config.toml
model = "encoder-decoder audio transcriber"
dataset = "melodies that start on their tonic, played by one synthesised instrument"
train_examples = 26041
n_mels = 40
hop_length = 160
input = "log_mel"
spec_augment = false
win_length = 512
tokenizer = "char"
vocab_size = 20
encoder_arch = "transformer"
encoder_norm = "layernorm"
encoder_norm_position = "pre"
encoder_activation = "gelu"
encoder_head_dim = 16
encoder_fused_qkv = true
encoder_bias = "none"
encoder_qk_norm = true
encoder_parallel_block = false
encoder_moe = "top_k"
encoder_num_experts = 8
encoder_moe_every = 1
encoder_expert_mlp_ratio = 0.5
encoder_experts_per_token = 1
encoder_shared_expert = false
encoder_subsampling = 4
encoder_layers = 6
encoder_width = 256
encoder_positions = "rope"
fusion = "prefix"
decoder_width = 256
decoder_layers = 10
decoder_norm = "layernorm"
decoder_norm_position = "pre"
decoder_activation = "gelu"
decoder_mlp_ratio = 4
decoder_head_dim = 64
decoder_fused_qkv = true
decoder_bias = "qkv"
decoder_qk_norm = false
decoder_parallel_block = false
decoder_inner_norm = false
decoder_positions = "learned"
decoder_prefix_bidirectional = false
decoder_connector = "linear"
decoder_tie_embeddings = false
residual_init = "zero_last"
optimizer = "muon"
muon_scale = "match_rms_adamw"
lr = 0.003
momentum = 0.9
nesterov = true
orthogonalizer = "newton_schulz_5"
adamw_lr_other_params = 0.0022
steps = 15100
batch_size = 64
epochs = 37.1
lr_schedule = "step"
warmup_steps = 750
weight_decay = 0.1
adamw_weight_decay_other_params = 0.05
Rows from block 3 of the audio encoder of a small encoder-decoder audio transcriber, named by matrix and row number. Rows with one number within an expert belong to one neuron, the router's apart. Each number is 128 + 32 x the weight over its row's rms, rounded and kept within 0 to 255. All counts start at 0. After the name is the row's rms in percent of the matrix's.
After each expert's rows are labels from the 100 clips, of 14976, where the router gives the expert most weight on average: "strongest on" is what is common among them. Only what is clearly more common there than usual is listed. The data: melodies that start on their tonic, played by one synthesised instrument. In brackets: how many of the 100.
# router: router (encoder.blocks.3.mlp.router.weight, 8x256, trained with AdamW), inputs 86-171
# up: expert up (encoder.blocks.3.mlp.up, 8x128x256), inputs 86-171
# down: expert down (encoder.blocks.3.mlp.down, 8x256x128, transposed), outputs 86-171

# expert 5
router.5 087 [182 197 103 114  82 143 100 170 107 171 149 108 112 154 169 139 146 140 131 150 186 122 129 131  88 131  96 134  85 174 159 118  74 108 137 138 116 141  72 155 139 136 102 101 136  60 111 121 144 201 113 117 128 129 116  99 164 166 187 118  75 183 106 167 110 130 165 113  68 142 128  97 121  71 156  53 125 121 108 109 145 113 149 148 157 129]
up.1 096 [100 126 127 199  76 151 153  64 127 118 128  81  19 100 160  98  89 131 118 105 121  78  77 112 152 121 108 167 153 196 158  83  92 141 159 106 133 112 184 129  66 177 148 123 164 100 177 118 136 133  87 119 100 109  99 166 106 125 178  90 108  54 112 132 180 120  93  83 170 127 124  50 143 135 160 196 140 129 149 128  88 144 128  94  71 130]
down.1 093 [102 130 124  88 160 119 144 109 128 165 136 118 178 142  75 145 157 162 129 161  88 141 152 113  92 155 154 126 159  65 111 161 102 168 117 130  80 116  66 115 132 136 134  76 117  70  87 120 162 139 160 174 163 140 194  73 137 107 134 139  76 182 115 108 150 148  96 157 134 163  78  80 114 114 130 157 175 122 209 157  82 142 138 153 133  90]
up.2 093 [105 129 146 143 139 156 120 127 132 140 128 104 110 165 101 152 138 149 167 132 138 131  95  57 153 101 144 218 149 109 142 143 141 217  61 112 127 150 126 159  71 129 151 144 131 124 113 126 148 190 121 168 160 147 149 197 113 155 106 161 164 152 135 123 156 122 129 150 114 142 101 146 152 108  50 134 164 153 150 134  81 135 129 160 172 150]
down.2 097 [ 56 160 163 108 132 113 143 115 108 139  79 147 180 205 122  92 115 129 139  90 133  84 136 160 103 150 146 191 144 141 105 100 138  88 173  88 181  81  97 127  35 141 136 137 147 107 141 141 114  97 130 109 151 119 156  92 166 147 140 125 129 196 160 113 235  81 183  47  82 109 122 156 142 150 103 104 125 159 128  65 129 155 130 111 162 180]
up.3 101 [118 157 171 103 162 221 104 201  93 149 139 116  94 146 114 154 171 110 161 116  90 165 166 132  95  91 169 148 104  96 137 167 130 153 178 145 176 140 173  93 134 108 143 187 145 158 113 143 128 107 130 187 151 117 115 121 120 141 131 118 117 113  85 126 167 120 163  95  56 143  58 154  99 161 111 198 109 114 169 118 159 149 138  78 128 120]
down.3 106 [186 132 118 183  99 133 140 106 144  81  74 104 103 119 178  89 122 118 174  81 105  81  63 107 110 160 177  77  90  74 146  50 103  82 107  85 107 118 146 173 118 123 147 166 113 161 149 126 103 143 137 129  91 134 129 152 116 135   5 138 121 102 164 131  87 108 177 115 124 101 168 107 166 119 125  52 123  82  96 141 163 110 130  88  99 155]
up.4 095 [ 95 120 166  92 177 137 143 154 136 143 147 150 126 189 102 154 126 184 181 128 138 123  66  99 153 118 151 118 104 117 116 115 142  99 111 141 118 115 174 116  95 145 196 133  82 130 217 144 116  86 122 164  83 124 137 101  79  76 135 135 100  65 150 108 107  97 115 183 105 122  64 129  69 150 173 136 123 116 147 154 153  94  19 155 119 219]
down.4 100 [124 127 155 119 100 123 177 108  86 147 149 124 127 121  81 128 106 173  80  58 142  98 192 171 118 157  92 116 150 112 141 115  69 194 167 134  81 132 111 162  94 120 126 106 110 115 153 103 112 188 164 148 104  94 136 139 122 110  79 137 158  71 138 152 149  80 133  61 208 125 140  80 132  69 173  87 164 175  96 119 145 192  86 117 181 152]
strongest on: reverberation (67); sine tone (25)

# expert 3
router.3 107 [162 148 162 155 129 117 119 166 158 164 105  98 120 142 126 125 147 158 146 166 159 107 110 109  95 136 108  91 106 101 161 104 112 131 119 133 130 134  80 143 128 128 128 178 112  81  73 120  98 164 151 179 119 147 200  63 161 140 157  81  85 111 142  88 116 183 131  73 123 183 136 122 156  97 136 108  55  96  94 103 187  94 120 115 132 135]
up.1 104 [116 143 100 105  97 132 173 156 170 131 110 197 123  94 113 142  87  78  88 140 115 127 153 131 144 113 157 124 143 138 167 149 179 130 163 120  86 118 100  90 110  92 118 110 103 161 134 136  96  72 105 146 110 164 117 103 114 186 147 125 115 151 121 131  54 198 134 153 120 113 124 129 124 112 115 175 129 166 108 140 134 143 104 169 155 114]
down.1 102 [ 67 101 105  95 157 109 187 111 129 148 136 126 195 121 118 112 133 189 134  60 159 152 113 161 118 136 151 157 170 110 173 136 100  84 120 136 106 126 131 156 153 115 167 138 104 145 118 111 112 104 133 116  60 126 163 113 164  95  84 146 102  94 105 141 209  77 104 136 144 154 129  82  90 150 157 162  96 136 132 156 185 225  74  99 161 174]
up.2 098 [ 95 121 118 135 117 107 118 145 109 185 138 118 102 152 129 109 153  87  79 119 146 138  91  68 174 134 116  82 130  92 151 121 181 186 121  85 104 157 170 181 142 110 245 102 138 119  71 140 152 122 146 137 101 170 113 198 157 167 140 106 156 105  55 137 143 105 149 184 113 100 168 146 120 162 150 150 141 118  87 122 166 130 100 106 124 169]
down.2 102 [ 75 131 105 142 143 119 175 103 116  89  77 164  91 219 158 154 168 174 176 101 130 143  74 114 157 181 130 134 122 109 155 134 136 181 160 128 150 132  87  75 133 112 159  85 132 125 190 171 112 177 162 134  99 180 115 159 125  71  92 154  91 140 102 120  95  96 169 146 115  97 119 117  90 189  83  93 112 170  99  71 119 147 109 172 103  74]
up.3 112 [114 110 112 154 152 156 140 168 156 108 155  97 138 131 128 100 165 162 136  86  91 120 117 115 188 105 101  77 116 128  57  83 170 102 161 129 164 150 109 123  92 186 107  83 129 128 105  93 135 103 136 161 125 103 115  82 151 146 147 121 139 108  90 123 102 241  94  83 174 104 112  96 115 123  99 126  73  71 124 151 167 106 159 114 158 141]
down.3 112 [ 70  92  83 185 146 119 171 121 115  84  99 139 137 113 111 125 164 120 117  98  82  82 139  90  49  98 123  96 130 151 130  77 137 159 175 100 131  97 154 127  66 166 137 165  60 132 135  95 219  92 104 100 132 141 107 144 126 187 149 120 189 111  67 129  94 167 138 135 197  82 123 165 183 124 157 140 122 127 122 122 139 117 107 134 152 122]
up.4 095 [150 130  56 207 171 120 101 142 117  99  95 137 105 162 121  89 172  94 180 172  97 106 143 101 164 143 132 143 198 137 155  89 199 160 114 139 147 137 126 125 142 196 134 117 129 144  48  88 108  92 138 180 127 118 110  99 102  71 171 133 172 153 103 117 122 101 106 127 109  78 108 113 116 132  91 145 118 146 119 195 106  96 140 176 125 171]
down.4 103 [115 112  96 184  49 174 122 123 116 215  99 160  81  97 188 212 150 121  81 157 126 149 116 140 169 160 126  96 104 152 168 118  99  91 138  97 136 211 146  85  84 167 163 115 146 124 110 149 176 140 136 150 153 110 190 113 126 100 170 110 138 142 199 118 158 135 141  88  98 123 160 139 107  95 131  88 137 147 105 134 188 170 122 139 173 120]
strongest on: the note C# (79); the note C (71); tonic: C# (41)

# expert 2
router.2 103 [153 139  97 178 139 105 118 182 104 143 172 110 141  95 185 111 172 133 142 103 165 127 195 121 192 122  70 126 135  98 110 113 125 115 128 185 182 134 163  98  69 187 110  93 121 137 152 110 114 126 139  99 121 145 117 143 134  81 129 101 137 131  65  82 108 169 134 194 174 119 124  56 197  75 152 185 171  84 205 108 133 114 131 195 109 137]
up.1 100 [124 168 127 129  97 119 130 128 107  84 159 104 133 113 147 115 187 197 160 124 136 167 115  88 193 181 146 131 140 114 122 131 148  87 118 118 116 124 120 134 105 153 177 161 106 112 111 143 125  71 146 132  92 105 159  66 102 129 114 114  99  98 159 182 150 207 125 148 161 140 106 114 105 181  76 106 118 134 178 121 155  90  80 143 120 153]
down.1 100 [149  74 163 143  45 140 147  79 104 156 113 118 162  82  81 203 121 124 127 123 115 142 118 113 119 149 187  86 167 147 176 130 162 150 154 163 152 145 153 119 175 135 121 151 111 123 165 100 133 144  39 151 158 150  81 103  87 183 104 135 125  84 138  87 136 154 143  62 110 133 113 174 162 127 110  77 156 151 103 104 108 127 143 130 109 135]
up.2 087 [142  69 112 138 128 127 125 165 155 145  52 123 108 169  90 165  92 171  94 126 130 134 172  91  82 122 156 147 129 100 112 144 120 146 165  72  86 120 112 177 145 167 135 134 120 149 151 130 118 134 134 164 118 150  62  54 146 144 154 146 138 146 164 160  96 148 137 160  70 131  81 146 164 159 127 143  59  81  99 177 104 114 183 115 120 105]
down.2 097 [124 104 132 135 129 107 170 144 125  85 164  74 106  82  87 112 139 140 122 174 137  95  84 129 133 184 104 173 155 167 159 129  81  93 198 147 146 145 142 128 178 185 168 112 112 108  75  81  70  94 147  99 119 113 138  70 173  95 107 120  84 108  70 140 138 140 145  88 141 109 128 127  78 139  63  68 117 107 141 127 127  90 146  75 131 117]
up.3 103 [ 74 122 169  98 134 119 200 102 110 116 141  75 127  76  98 138  71 148 126  77 112  89 160 151 110 105 117 171 191 113 110 119 140 179 191  76 181 109 240 122  98 113 140 165 150 215 120 153 153 123 112 135 135 144 175 129  74 153 173 181 156 121 121  89 175  72 135 161 169 111 104 154  95 117 156 180 107 153  99 107  99 221 116 109 110 104]
down.3 091 [ 95 161  29 181 117 102  93 170 143  92 181  97 114 100 125  89 117 122 132  96 108 103 154 142 119 146  90 102 138 129 101 150 128 115 163 157  83  81 131 108 113 157  97 201 122 123  75 120 181 133 165 157 181  58 130 127 117 159 112 119 151  84  70 126  97  83 136 106 138  83 176 190 156 143  95 143 175 105 141 108 149 161 144 100 156 131]
up.4 095 [ 90 132 159 116  96 162 135 109 138 102 128 183 143 115 189 172 157 123 142 118  65 136 201 119 208 161 107 106 164  34 141 160 164  85 173 110 152  93  73  82 109 162 232 137 139 179 208 105  91 109 142 145  80 121 112  91 149 141 139 106 217  92 125  75  88 144 119 181 195  96 149  77 112 187 136 131 108 120 104 100 119 194 170 153 153 160]
down.4 095 [136 159 106 119 123 105 191 167 169 118 153  93 186  97 114  65 187 123 106 151  70  97 123 115 124  97 159 154 125 125 149 156 116 157 124  91 139 156 133 135 163 129 116  82 130 135 107 102 138 140 128  94 145 114  90 147 154 154 146 156 129  80  68 145 130  80 186 153 104 160  48 110  96  94 129  83 182 138 114 120 180 106 136 133 108 111]
strongest on: the note D# (73); tonic: D# (44)

# expert 7
router.7 091 [162  90  88 123 126 118 159 172 153 130 112  71  84 113 132 188 180 157  93  79 147 129 131 162 129 149 146 116  92 130 207  89 104 110 124 141 107 147  93 124 159 108 127 166 122 100 122 140 111 197 175 126 112 148 120 161 142 155 149 197 120 150  72 199  71 129 126 111 126 156 176 127 111 103 170 101 151 125  75 160 170 150 127 137 127 103]
up.1 105 [140 125 142 100  97 140 131 104 132 104 142  76  88  69 127 170 161 169 179 142 179 153 149  81 151 165 106 152 114  90 134 157 126 138 102 159 130 135 127 106 129 120 101 180 125 123 161 207 100 163 130 155 111 157 174 175  97 101 124 103 139 134 136 149  99 156 103 140 101 180 123 132 121 159 115 115 133 168 103 153 151 106 117  99  71  95]
down.1 100 [155 128  92 186 178 124 140 127 133 103 117  84 122  71 113 113 109 133 115 156  72 148 149 134 141 168 150 164  88 174 175 129 165 109  69 115 154 205  73 124 125 190 126 148 117  98  82 113 146 131 159 114 182 170 191 144 158 142 132 147 106 150 115 133 127 144  70 131 108 180 174 131  90 133 134  92 207  84 121 146 100 111 149  71 175  97]
up.2 089 [137 108  50 136 147 133 116 162 135  93 172 147 123  96 149 157 125 145  90  94  49 112 166 123 139 172 106 154  89 134 136 112 123 100 145 142 145 151 102  98 141 125  93 127 111 127 100 116 110 127 106 133 131 124 126 103  76 137 147 122 114 124 212 155  79  74 143 108 137  74  72  99 120 112 132 128  85  62  91 134 176 128 167 133 101  43]
down.2 099 [137  77 178 101 122 139 141 101 129  96  92 126 133  95  67 105 164 136 177 113  98 176 103 136 105 200 145 162 170 130  98 159 112 138  93 137 136  82 131  98 151 159 117 182 142 125 161  83 129  87 156  71 122 143  83 121 173 176 163 131 147 146 145  78 173 170 142 133 145 146 233  98 144 146 177 140 118 115 129  68 158 152 156 134  99 134]
up.3 095 [ 93 166  98 137  77  89 147 191 101  98 166 147 103 138 143 128 166  80 133 200 138 133 101 105 113 142 134  74 102 145 190  78 171  75 100  83  83 119 129 139  98  70 216 170 130 116 152 167 136  56 133 142  81 126 151  75 140 165 126 175 164  95 110 131 137 130 136  84  88 142 163 128 131 139  79 128 141 126 143  97 133 119 168 125 125 133]
down.3 107 [140 144 161  83  91 126 152 119  94 144  80 113 108 131 112 130 162  81 173 140 101 177 107 107 178 168  84 165  97 228 147 118  71 162 121 172 157 111  95 108 119 137 160  76 138 109 129 158 138  92  91 160 122 130 110 108 153 177  88 132 126 166 155  96  92  98 197  97 129 143 143 112 121  45 116 130  99 109 124  85 130 195 105 225  94 109]
up.4 102 [ 68 116 137 133 103 165  60 147 163  89  91 153 157 133 130 126 144 120 163  88 149 185 188 185 128 135 106 146 179 116  80 179 145 164 136 161 130 152 154 116  87 175  97 138  95 156 183 114 133 153 162 168 141 115  79  97 111  75 158 150 134  98 223 143 137 135 145 104  64 142 160 158  89 135 179 135  62  55 113 211 121 131 139 166 125 162]
down.4 103 [185 173 106 122 120 137 164  91 152 103 132 184  95 179 140 115 106 212  67  81 132 227 108  97 166  91 130 130 100  55 144 130 123 149 160 134 104 128 134 133 111 211 143 104 137  70 158  56  60 105  87  73 136 108 100 116 116 115 168 149 116 104 137 109 128 123 120 118 129 123 107 112 102 117 104 121  61  99 146 144 143 175  81 120 137  95]
strongest on: the note B (93); tonic: B (62)

# expert 4
router.4 097 [116 173 136  85 132  95 104 165 132 118 144 119 134 125 129 143 165 148 130 123 165 104 132 119 140 129 121 137 112 174 126 133  96 104 166 158  41 128 135 100 107 100 111  97 204 100 161 123 123 142 141 116 114  94 176 146 132 141 165 151 101 131  46 136  91 129 146 156  76 207 154 150 159 111 188 144 139 155 125 113 136 101 179 173 146 129]
up.1 099 [122 128 138 134 106 138 190 147 104 119  89 114 155 140 159  99 152  91  97  94  75 128 143 127 113 187 103  60 116 181 175 127 142 116 177 115 143  72 206 102 106 136 181  95 132 170 107 128 130 141 142 141  80 152  92  96 154  88 116 142 135 170 169  75  34  45 124 102 178 103  90 112 125 195 195 134  80 117 121  85 110 112 169  75 128  49]
down.1 103 [165 108  93 106 102 135 108 145 149 112 139  99 103 147 102 133  77  75 130 122 104 135 105 116 131  96 117 139 143 122 121 178 138 139 130  77  92  80 144 157 137  93  96 103 122 170 109 124 151 140 142 147 111 153  67  62 123 137 183  98 153 156 116  91 154 134 149 165 117 104 138 129 172 146 117 133 131 125 177 117  82 108 195 150 181 165]
up.2 105 [120 128 173 123 149 129 124  78 138 100 162 156 210 151 105  62 113 138 169 117 119 125 137  48 206 152  75 144 109 133 124 126  51 144 152 107 119 117  93 121 141  50 145 121 179 155 145 117 134 159 122 101 120  65 126 118  95 134  95  96 167 126 137 142 137 126  37 170 166 154 124 132 136 168 181 117 107 144 121  48 142 134  86 139 133 134]
down.2 102 [ 80 161 169 130 159 151 145  70 180 110 123 173 164  74 140 155 115 100 173 111 187 140  87  82 126 145  98 148 155 170  90  82 180  75 132 118 115 136 161 124 116 129 131 100 150 103 124 138 151 150 160 136  68 142  93 153 108  92 100 135 164 111  49 128 127 124 183 181 187 162 158 119 180 169 157 148 133 117 124 101  94 125  92 176  98 161]
up.3 107 [ 94  70 138 102 120  93  89 157 137  95 143 171 153  95 147 207 138 160 130 107 191 143 135 178 188 159 172 169 143 155  99 138 125 175 142 117  99 124 185 154  91  56  93 119 117 145 123 157 134  92 119 204 146 119  94 140 145 138 115 133 123  87 146  89  92 145 106 165 145 112 114 149 150 133  66 143 110  99  74  80 177 114 100 140 106 151]
down.3 098 [162 150  93 133 128 145 117 155 227 123 166 174 168  99 136 160 134 170 127  87 159 193 137 144 140 139 157 107 140 136 138 103  80 167  81  94 121 227 151 147 143 140 129 154 104 169 143 121 129 175  74 144  97 143 148 127 129 117 167 155 140  58 162  69 114 113 106 100 125 130 153 159 100 154 115  96  88  96 134 154 128 103  93  95  76 173]
up.4 097 [134  83 121 133 179 167 135 111 121  81 102 148 151  80 105 155 131 112 146 142 111 167 104 124 128 108 118  91 131 131 148 105 213 121 199 141 148 136  95 109 124 122 101 129 116 119 144 166 153 159 122 117 129 112 151 120 159 147 107  98 191 139 160 156 145 122  95 178 208 104  99  34 101 143 154 164 103 149  95 112 101  80 104 113 134 180]
down.4 096 [122 167 131 104 129 116 186 140 106 139  94 110 140 101  85 162 174 157 171 157 136  80 167 136 124  85 132 122 161  94 100 155  72 122 116 168 140 102 139  47  92 116 102 108 132 110  57  97 102 123 112  87 157 144 154  81 164 108 141 110 120 150  71  93 171  69 113 130 108 128 114 131  98 163 184 163 112 127  86 134 126 109  83 110 170 116]
strongest on: pink noise (41)

# expert 0
router.0 123 [153  94 132  90 146  49 110 130 129 114 143 114 170 129 118 177 159 160 117 106 129 175 122  94 109  91 103 147 171  94  87 145 107 170 196 133  79 141 126 122 141  90 170 141  85 159  97 128 130 125 142 128 132 143 147 118 140 156  19 112 140 148 177 160 152 104 213 141 128 116 159 173 139 148 123 130 115 147 165 197 131 118 155 121 143 123]
up.1 114 [151 113 169 149 100 143 115 119 149 122 116 211 113 135 118 128  19 130 111 108 151 136 110  80 120 120 144 219 113 147 134 160 143 146 111 118 154 131 128 255 143  93 176  84 147 137 120 125 116  99 134 175 136 192 134 183  84  47  88 134 166 146 110 143  65 115 135 134 101 154  84 129  92 187 119 118 102 102 163 117  76 148 113 159 142 172]
down.1 114 [127 126 135 149 136 146 139 126 140 110 148 154  99 121 201 112  83 111 139 120 130  86 189 163 122 125 109 134 158  86 112 125 130 141 153 117 136  84 135 138 118 103 135 153 155 170 132  73 167 136 153  94 155 140 178 102 102 121  92 106 178 116 159 140 159  94  41 192 153  91 148 101 181 201 130 136 211 141 141 109 137 145  80  93 211 103]
up.2 103 [114 157 172 130 171 111 147 167  93 108  99 139 171 183 146 159 107  23 148 159 113 151 133 137 108 141 188 132 162 127  51 162 161 129 132 106 145 139 115 147 176 154 122 131  96 141 119 151 145 113 145 100 130  89 109 137 155 129 113 149  77 138 134 143  73 208 170 118 181 137 110 137 112 113 138 121 128  52 134 135  95 138 126  71 109  95]
down.2 104 [124 188 151  66 138 165 129 141  86 122 147 110  95  87  53 136  88 165  88 170 155  97 143 152  84 122 196 146 117 100 148 118  57 119 140 122 123 143 113 154 130 156 124 156 115 140 125 196 133 164 117  70 143 193 118 147 120 136 133  80 148 119 134 147 126 152 110  69  97 147 109 130 158 162 121 109 140  82 120 148 156 111 102 105  61 131]
up.3 106 [ 99 166 133 136 155 119 104 109 158 119  82 140 140 138 181 141 134  76 178 149 128 119 135 168 167 136 137 102 173  91 152 153 179 101 178 131 135 125 136 107 145 108  89 157 129 138 144 145 111 182 141 111 114 146  89  95 133 134 154 115  73  84 116 117  17 226 121 160  90 138 112 130 111 166 174 113 101  84 107 172 147  81 192 160 136 126]
down.3 111 [130 182 116 183 132 116 139 165  87 109 163  88  86 111  59 193  89 148 128 102 144 139 170 135 120 145  69 105  92 106 170 130 123  92 132 138 146  88 104 115 142 128 177 132 122 163 166 136 135 130 162 144 113 125 130 178 171 173 189 186 120  87 133 127 124 111 153 121 101 102 107 137  76 129 146 108 174 147 145 147  98 167 118  95 121 111]
up.4 092 [106 102 139 119 166  80 171 186 122 208 119 140  95  65 130  98 170 135 124  85 158  83 122 147 177 129 157 132  80 212 111 138 150 116  75 124 173 104 113 120 144 141 140 170 115 126  87 202  96 133  99 128  92 181 129 121 104 118 124 165 115 106 100 106 122 105  86  95 139 109 113 163 139 137 218 145  56 145 108 115 187 135 100  66 118 160]
down.4 099 [147  73 107  96 183 161 116  33 156  97 110 140 166 128 112 155 133  84  71 108 115 142 123 136 118 171 163 163 181  84 127 155 183  60 165 160 105 150 199 153 160 150  81 109 129 124 165  78 158  88 142 135 121 111 136  70 160 124 108 162 164 132 146  69 114 158 120 154 159 154 131  92 123 167  85 122 133 178 173  40 146 136 121 144 155 116]
strongest on: bass guitar-like (56)

# expert 1
router.1 100 [153 132 187 110 137 127 114  90 179 160 103 199 143  64 122 113 137 129 129 149 157  91 124 102 146  77 117 148 107 185 144  81 114  91 121 151 197 129 127 135 181  84 115  95 172 135  94 117 127 116 100  84 165 164 159 132 128 196 114  89  95 195 127  98 126 128 101 142 128 105 159 193 194 200 150  92 186 186  58 141 117 168 105 147 129 130]
up.1 101 [128 146 170 123 101 161  90 111 126 146 120 153 152 141  92 117 121  72  91 149 215 104  97 148 122 120 145 119  56 109  96 142 185 137 148 135 117 105 149  81  85 119 121 104 109 137 124 146 106 132 145 132 153  88  59  59 100 198 184 116 134 157 119 144 116  51 132 146 158 126 121 144 202 131  77 144  70 152  71 126 108 129 146 117 146 142]
down.1 098 [172 144 167  82 102 104 149 176 178 203 120 119 140 130  97 117  77 120  99 135 171 139 160  91 147 145 153 123 125 102 193 139 156 128  51 140 124 114 164 106 124 103  87 203 128  55  78 107  99 154  48 138 118 145 182 112  98  63 127  91 148 103 148 110  69 105 158 192 121 172 154 139 126  97  87  98 116 131 146  79  84  66 139 124 125 153]
up.2 105 [137  93 103 125 213 173 128 103 150 130 128 119 111 100 103 178 143 135 114 184  84 134 135  73 143 138 203 147 117  94 151  87 175 179 111  41 126 145 106 119 135  86 169  50  82  88 119 151 111 172 162 173 136 113 131 143  74 118 175 107 141  74 113  85 139 106  62 161 132 142 143 174 147 149  99 109 171 120 153 119  86 121 129 144 162 112]
down.2 106 [153 116 141  79 142  86 135  85  63 141 104 162 144 101 140 106 175 163 105 100 111  93  66 131 148  82 155 140  53 104 156 137 126 119  66 171 114 120 104  96 163 197 111 115 161 115  86 171 137 104 130  87 176  98 123 105 128 188 194 131 118 210 142 137 173 152 155 137 123 134 166 182 135 100 106 111 120 160  77 114 120 141 177 108 116 116]
up.3 116 [159 142 130 114 140 163 176 147 132 150 129 168 110  99 150 155 162 100 130 118  97  85 113 125 137  95 169 117 132 174  89 216 103 139  21  99 112 175 135 137 116 103 125 148 141 107 111 136 120  87 167 148 188  69 146 102 120 132 134 177 141 122 108 152  90 130  76 154 191 120 163 168 116 152  99 145 124  75 145 135 134  93  58 158 147 159]
down.3 108 [199 156 229 120 153 185 186 129 182 109  99 145 143 124 105 130 176 142 102 159 122  94 113  82  99 122 107 170 190 145 129 121 121 129 136 191 154 132  92 145 131 139  98  97  83 118 148 113 115 119 156 123 165 106 109 127 114  58 105 120 130 110 113 180 154 133 135 103 119 154  79 114 112 126 129 118 184 164 170 124  93 140  47  99 138 143]
up.4 100 [124 109  93  81 154 148 164 171 180 122 210  94 176 115 107 142 167 128 125 146 101 163 178 181 147  97 110 132 114 140 134 171 124 146 134 119 117 157 113 135 128  95 110 132  26 135 108 105 127 163 154 141 133 111 172  79 125 134 155 168 134  82 131 136 144 128 107 149  97 169 108 130 126 109 117 102 136 148 106 124 182  96 155 167 170 162]
down.4 097 [166 225  95  97 142  90 150 121 116 124 109 114 116 111 121 143 133 154 115 121  84 117 131 113 120 117 171 164 143  91 150 101 108  88 128 125 116  80 114  91  73 144 107 105 101  49  98 148 141 122 126 129 154 145 125 119 145 176 196  86 115 126 142 118 109 145  99 140 187 101  56 143 146 195 127 146 103 135 152 124 125 147 141  92 114 110]
strongest on: the note G (95); tonic: G (76)

# expert 6
router.6 086 [160 186  84 103 128  97 163 202 174 172 112  67 144 188 111 145 123 142 131  81 197 127 136 158  80  74 109 120 132 144 146  77  78  98 139 120 108 108  75 112 156  87  97 124 135  96 117 107 144 174 198  89 113 167 114 114 154 159 121 144 138 156  90 150 113 171 125 151 132 204 158 156 146  68 183 124 137 136 146 130 116 120  89  95 123 108]
up.1 108 [123 152 123 116 134 139 127 111  86 114 125 121 119 100 103 104 162  79  97  73  96 140 194 101 159 130 143 157 102 118 112 118 134 113  86 149 159 111 109  39  78 180  97 111 138 131 113 111 132  78 153 182 114 113 171  85 121 146 132  92 129 108 151 123 108 166  92 180 171 119 150 134 128  75 137 140  64  88 137 101 103 119 167 135  59  54]
down.1 111 [ 81 111  79 159 154 150 130  67 129 137 110 129  84  78  93 129 111 163 111 111 131 118 140  94 143  84  83 132 140 117  87 160 126 165 146 121  96 112  97 113 104 178 124  91 143 142  97 124 111 112 164 102 155 164 107 153 148 164 220 155 146 171 159 163 111 168 149 191 170  60  76 156 110 120 128 156 108 168  96 137 120 139 122 144  65  74]
up.2 108 [148 148  84 154 150 148 122  70 156 139  90 132 129 150 112 134 120 139 111 104 103 155 115 151 175 132  96  91 110 104 101 118 151 106 159 141 149 127 173 106 144 135 100 163  80 121 120 208 148 173 118 157 163 116 132 114 109 150  89 173 144 151 176  48 124 118 157 164  76 194 174 149 123 140 164  79 165 116  68  80 171 130 151 110 138 145]
down.2 105 [126 104 168 106 109 155 123  98 108  88  99 193 145 143 101 143 192 117 161 183 125 137 166 181  97 130 180 142 141 139 160 110  61 121 118 141 209 134 148 147  84 118 119 115 132  97 121 154 164  87 115 105 116  87 103 127 105 140 102 100 104 144 151 143  79 120 122  77  98 155  67  92 142  94 123 196 142 134 179 147 120 105 130 148 133  81]
up.3 103 [118  79 108  93 112 142 143 125 164  93 150 127 138 121 159 124 102  85 109 146 112 201 105 125 149 124 147 144 181  84 181 117 123 163 121 146 105 100 113 152 145 133  99 139 133 153 159 115 119  87 126  93  99 102 123 137 161 111 110 116 112 179  86 134 130 190 138 191 123 134 148 136 138  77  64  99 132 168 206  83  97  80 129  97 113 109]
down.3 101 [ 55 100 118 144 155 130 165 194 130 195 131  63 101 136 160  51  97 137 124 122 126  99  99 101 160 138 137 121 151  94 189 148 143 133 107  62 136 142 127 125 117 144 173 189 116 116 148 155 160 131 106 109 143 114 117 127 131 140 103 153 171 131 149 153 125 154 178 125 189  80  97  91  93 165 156 173 146 149  77 121 141 141  91  76 181 142]
up.4 099 [115 155 186 137 168 107 193 133 117 142 147 144 114  83  53 131 129 137 143 147 143 178  51  92 203 185 153  89 100 130 128 108 168 162 155 141  54 115  99 139 179  85 141 134  96 112 143 109 136 106 126 139 152 122  70 125 140 123 136 130 124 134 133 123 130 166 111 123  77 131 127 163  75 147  78 119 140  98 101 167 106 153 108 131  83 135]
down.4 107 [137 124 130 148 126 144 189 157 163  96  96 162 162 142 140 132 168  53 159 100  90 146  96  53 101 114 175 138 102 119 193 165 132 155 165 145  46 130  96 111 138 134 164 165 111 109 148 144 162 163  97 111 138 148 134 126 100 165 148  77  99 191 136 126  90 148 197 138  63 146  69 204 157 138 121 124 161 113 200 168 102 123 110 171 105 134]
strongest on: the note E (100); tonic: E (59)